config.toml
model = "segmentation model"
dataset = "rendered dice on a table"
crop_scale_min = 0.8
encoder_norm_position = "pre"
encoder_inner_norm = false
encoder_depths = [3, 6, 3]
decoder_activation = "silu"
decoder_attention = true
muon_scale = "original"
lr = 0.034
ema_decay = 0.99
lr_schedule = "cosine"
adamw_weight_decay_other_params = 0.01
Rows from block 6 of the encoder of a small segmentation model, named by matrix and row number. Rows with one number belong to one neuron. Each number is 128 + 32 x the weight over its row's rms, rounded and kept within 0 to 255. All counts start at 0.
Before each neuron's rows are labels from the 100 images, of 14976, where the neuron reaches its highest value: "patch colour" is the nearest of a few named colours to the mean colour under the peak. Only what is clearly more common there than usual is listed. The data: rendered dice on a table. In brackets: how many of the 100.
# fc1: MLP up (encoder.blocks.6.mlp.fc1.weight, 512x128), inputs 43-85
# fc2: MLP down (encoder.blocks.6.mlp.fc2.weight, 128x512, transposed), outputs 43-85

patch colour: grey (48)
fc1.147 [194 175 153 159 139 141 150 117 139 119 136 137 110 149 107 152 134 107  91 184 123 144 152  97 131 162 160 156 183  64  94  56 204 126 121 102  95 112 145 111 184  81 160]
fc2.147 [ 83  79 129 101 173  49  90  96 125  93 141 193 138 124 140 159  59 173 156  92 143  89 172 119 147 105 152 130  85  97 167 120 132  77 116 150 131  88 114 162  96 131  85]

patch colour: grey (41)
fc1.451 [ 88  85 157 162 137  83 157 121  86 136 146 167  97 111 174 111 121 164 143 123 124 126 167 115  92 147  96 113 112 162 168 122 120 108 113 103 167  90  94  77 134  99  73]
fc2.451 [ 79  96  58  91 117 184 132 185 147 144  89 127 110 160 160 171 158  99 101 146 142 160 114 118  87 106 106 199 129 152 129 105 149 121 144 120 120 142  91 173 152 114 115]

patch colour: grey (36)
fc1.95 [129 130 127 110 142 158 199 111 118  72 145 107  90 112  82 115 110 113 133 120 126 168 103  53 174 116 161 143 147 131 137 125 116 128 124 103  94 113 215  95 109 113 108]
fc2.95 [105 125  68 130  61 116  60 116 110 116  91 152 133 125  94 158 173 156  94  88 111  96 156 187 126 115 128 115 100 159 113 182 158 190 109 113 200 117  90 146 105 132 141]

patch colour: grey (44)
fc1.180 [179 119 131 172 177 173 124 153 144 109 169  62 149 128 148 141 130 115  93 103 146 118 132 157 155  95 144 139  81 136 124 127 111 125 159  91  62 132 115 170  82 117 185]
fc2.180 [102 141 112 144 123 117 114 156  83 162  91 131 189 169 130  86  82 187 167 223 126 126 162 150 120 132 137 118 125 110  92  87 126 133  78 168 117  94 165 100 117 111 165]

patch colour: grey (35)
fc1.49 [153  78 169 139 153 103 143 128 124 103 155 146 165 116 145 103 152  88 149 139 182 209 106 158 156  61 137 139  53  98 151 171 118  87 117  58 118 165 163  78 118 144 151]
fc2.49 [147 186 106 149  83 182  90 170  98  84 165 105 163 211 139 113 136 115 170  69 172 161 139 143 159 121 126 127 140 113 101 131 186 149 149 197  69  93 135 120 166 129 144]

patch colour: grey (40)
fc1.67 [122 152 124 117 158 108 161 165 150 126 165 158 113 140 130 138 174 127 190 124 213 140 104 103 139  78 155 144  85  92  99  63 116 148 118  63 148 164 151 160 129 108 158]
fc2.67 [120 137 167 195 178 140 158 102 102  85  95  60 118 163  73 132 102 157 150 129 109 149 130  96 156 111  90 139 136 135 182  86 154 157 140 117  89  98 112 159  90  88 120]

patch colour: brown (59)
fc1.250 [110 159  91  66 178 116 182  67 123  99 117 121 181 171 142 119 189  92 106  84 127 177 140 139 176 155 152  84 178 161 143 185 149  96 128 136 133 130 170 108 136 185 143]
fc2.250 [130 155 161 103 136 207 112 165  82 114 120 122 163 145  81 160 117 167 153  75 114  72 121 149 130 139 166 137 106 108 159 149 134 149 117 101 122  79 148  94 144 149 151]

patch colour: black (46)
fc1.77 [125 104 113 153  91  99 132 127  32 142 130 130  90  72 195  89 127 106  89 150  56 128 171  97 142 120 107 130 124 190 124 132 147 192 172 127 117 101 169 129 171 120 141]
fc2.77 [ 78 172 161  92 134 129 110 180 106 112 205 143 131 114 116 153 159 143 152 178 153 138 134 169 107  97 109 161 212 126  64 155 163 142 150 157 169 110 112 152 122 173 119]

patch colour: purple (25)
fc1.286 [ 96 117 101 131  69 114 123 163 148 144 125 126  99 182 188 112 120 157  99 119 108 199 131  88 143 112 154 140 124 146 111 139 108 106 112  45 151 108 139 134 151  71 137]
fc2.286 [ 99 133  78 146 113 152 180 146 121 152 149 166 127 128  83 128 172 137  83 112  67  96 172 187 155 137 143 121 131 125  72 119 183 107 157 117 133 124 164 104 117 122 145]

patch colour: green (27)
fc1.35 [153 121 193 108  59 114 106 106 105 128 110 175 104 129 127  66 112  87 110 134  99 115 136 110 119 120 107  94 163 123 108 134 130 103  87  61 138 138 101 135  89 103 211]
fc2.35 [143  69 167  83 100 167 121 156  53 148 162 135 158 163 123 167 154 104 159 140  87 101 183 178 158 112 151 125 120 124 159 128  91 170 164 145 106 110 148  84 114 162 141]

patch colour: black (42)
fc1.426 [ 88 137  81  72 148 128 150 133 135  89 146 133 113 138 133 107  83 135 129  84 117 177 126 165 201 140 115 188 145 159 167 191 119 154 109 102 159  34 176 133 135 104  69]
fc2.426 [139 106 128 121  93 164 156 138 144 111 150 117 142 188 149 146 139 145 126 168 114 148  99 119 110 157 155 116 154  92 111 116 116 140 164 145 124 122 158  73 127 178 119]

patch colour: grey (37)
fc1.237 [166  95 111 147 133 130 146 126  98  91 109 121 170 114 113 167 115 157 144 118 127 142 101 107 190 202 153 123  97 123 133  85 145 123 124  99 106 159 199 119 157 182 103]
fc2.237 [119 143 156 144 145 170 147 161 118 128 157  92 179 142 159 141 102 142 162  88 110 126 114 143  90  95  38 107 132 135 155  76 170 119 128 168 105 114 118  91  98 177 149]

patch colour: green (25)
fc1.397 [124 136 132 174 130 135 131  69  78 129 106 144 136 124  99 128 103 128 124 148 105 139 133 118 151 107 133  93 161 135 123 129 107 137 143  96 117 127 147 236 127 147 130]
fc2.397 [158  74  81 176 139 162  74 135 130 121 167 135 158 128 126 151 156 113 130 114 125  91 172 125 139  74 171  77 145 119 163 127  96 164 103 140  93 100 128 136 148 159 175]

patch colour: green (26)
fc1.154 [185 116 161 101  93 105 117 178 143 150  78 136 157 170 192 151 158 115 169 106 135 145 124 100 136 131 163 119 110 131 178 156 205 177 141 141 168 161 148  77  29 134 108]
fc2.154 [ 97  97 101 109 199 114 170 135 145 136  88  88 168 133 125 145 112 131 124 176 150  81 155  50 116  78 114  58 136 149 143 103  51  91 141 135 129 121 114 135 168 148 151]

patch colour: brown (61)
fc1.181 [ 89 124 102 110 105 131 165  91  79  88 131 120 100 163 100 125  89 139 105 114 117 159 163 120 147 136  82 148  56 129 117 119 150 151 127 144 102  78 142  63 197 136 124]
fc2.181 [121 118  96 111 147 151 121 197  70  64 134 180 142 112 125 111 124  79 161 124 175 134  54 131  89 163  52 106 165 134 144  59  98 120 107 142 157 123 124 174  90 145 117]

patch colour: grey (39)
fc1.447 [158 110 133 146 170 110 130 117 175 138 133 147 156 125  90  84 185 104 128 106 120 163 119 107 121 129 136 149 107 136 115 112 150  70  97  99 127 104 166  91  92 116 119]
fc2.447 [126 121 184 146 103 135 117 108 118 137 117 106 108  92  89 119  91  89 120  95 111 154 104 171  95 107  58 101 104 126 184  94 122 123 104 154 136  57 119 146 145 150 137]

patch colour: green (30)
fc1.420 [142 135 127  67 116 189 109 188 145  84  37 154 155 104  67 157 121  88 122 166 105 156 130 142  78 123 139 112  90 152 107 182 175 158 134 128 131 163 161 116 119 117 142]
fc2.420 [137 107 124 140 120  92 143 137  97 162  96 110 145 149 154 170 179 149  88 125 143 154 124  94 198 152 150 132 122  92 136 183 111 146 149 176 125 114  57 187 108 157 125]

patch colour: green (26)
fc1.79 [159 138 114 128 140 109  76 100 157  78 106 163 104 151 145 173 177  94  90 168 142  97 142 123 108 119 176 103 101 194 131 142 175  73  42 132 138 165  78 130 121 116 163]
fc2.79 [101  93 153 111  98 114 137  51 112  91 190  80 153  64  79 127 133 118 143 150  88 142  96 112 187  92 127 152 118 153 108 210 159 133 143 111 112 147 121 153 151 142 144]

patch colour: black (32)
fc1.429 [155 113  88 129  94 118 131 159 113 114 170 154  78  94 172 113 118 119  76 130  98 141 179 119 128 141 163 100 116 187 122 123 183  80 151 122  57 115  89 120 175 131 108]
fc2.429 [ 73 140 145  96 137 140  54  96 104 143 120 113  87 140 139 123 117 127 126 160 123 104 152 124 173 117  84 174 186 148 142 109 198  80 155 137 118  77  58 158 140 123 123]

patch colour: grey (35)
fc1.437 [146 171 149 108 142 118 116 133  91 145 145 141 122 139 160 118 152 140 119 149 152 206 123 176 112 140 115 152 168 112 132 106 148 177 144 175 122 155  87 173 120  86 157]
fc2.437 [147 130 145 136  89 109 108  55 132 186 108  81  60  92 152 118 119  93 144  50  81 119 111 127 151 100 194 163 126 121 119 114 118 114  69 124 158 143 118 101 156 128 133]

patch colour: brown (58)
fc1.422 [105 104 118 183  60  91 110 108 136 175 148 126 137 144 153 116 135 117 116 182 169  96 197 128 124 119 149 127  69 118 101 163 137 157 202 136  95 125  78 145 172 123 118]
fc2.422 [112 105 149 114 148 125  83 132 113 107 131  76 130 119  94 130 115 169 135 132 123 146 161 143 110 121 169 155 147 174  91 117 146 164 162 129 115 158  99 177 148 113 154]

patch colour: pink (26)
fc1.301 [140 142 120 119 140 116 157  63 114 105 154 174 139 190  86 104 129 137  92 146 148 147 130 157 109 139 143  82 129 156 126 105 147 142 100  81 107 105 107 110 169 155 154]
fc2.301 [110  79 130 140 171 104 124 126 144 113 141 177 120 126 145 140  79  64 173 139  60 129 138 183  99 124 163 148  67 140 133 169 151 157  92  83 129 130 129 184 170 122 180]

patch colour: green (26)
fc1.138 [159 180 129 131  91 141 151  94 119  58 149 136 175 128 150 110 161  81 101  84 190 170 166  83 122 180 110 177 130 158 145 172 110 182 163 118 106  92 152 130 129 130 156]
fc2.138 [ 99 172  44 152 140 135  95 132 127 154 144 153  79 110 103 130 190  77 172 127 121 106  62 161 113 112 107 141 125 129 110 144 131  95 173 161 143 135 148 105 111  70 132]

patch colour: grey (38)
fc1.31 [163 109 106 161  92 116  96  47 196 112 121 111 115 129 112 111  97 126 120 165 153 132 100  99  69 122 175 195 196 120 109  98 102 135 165 153 154 138 124 118 138 134 165]
fc2.31 [200 177 154 128 111 123 112  68 133 107 128 217 129  88 116 144 126 131 150 146 129 198 119 128 172  79  70 157 139 127 147 141 149  99 159 113  86 137 174 175  68 115  94]

patch colour: green (26)
fc1.280 [104 171 111 107 105 102 114  99 110 168 137 126 114 189 110 129 123 108 162 192 160 140  92 152 131 103 200 159  98 139  97 115 126 176 146 107 158 105 108 127 101 145 144]
fc2.280 [149 146  83 135 142 111 129 105 133  76 140  87  75 122 132  98 120  58 117 138 153 137  66  76  59 134 144  92 107 123 172 115 108 122 120 108  58 110  87 107 200 114 160]

patch colour: grey (35)
fc1.446 [121 177 167 155 133 138 119 139 181 136 101 171 112  94 102  96  92 158 174 189 101 133 126 161  93 122 133 121  97 150 185  93 157 130 135  90  78 126  91 167 186 162 152]
fc2.446 [124 117  77 118  62 164 130 126  79 145 159 129 155 134 145 106  75 134 182 117 174 145 132  70 134 115 126 140 145 111 148 113 113 124  79 156 145 152 106 133  82 119 137]

patch colour: grey (41)
fc1.219 [206 114 151 104  70 117 125 164 106 169  68 178  81 181 124 129 116 108 102 126 111 121 142  63 159 103 124 147 126 102 145 137 122 127  68  75 101 157 109 107 102 168 133]
fc2.219 [139 137 150 116 128 135  93 126 123 126 184  57  87 138 131 104 167 105 114 149 124  92 121 146 159  68 111 142 108 147 143 135  63 111 141 148 150 130 140  62 104 184 102]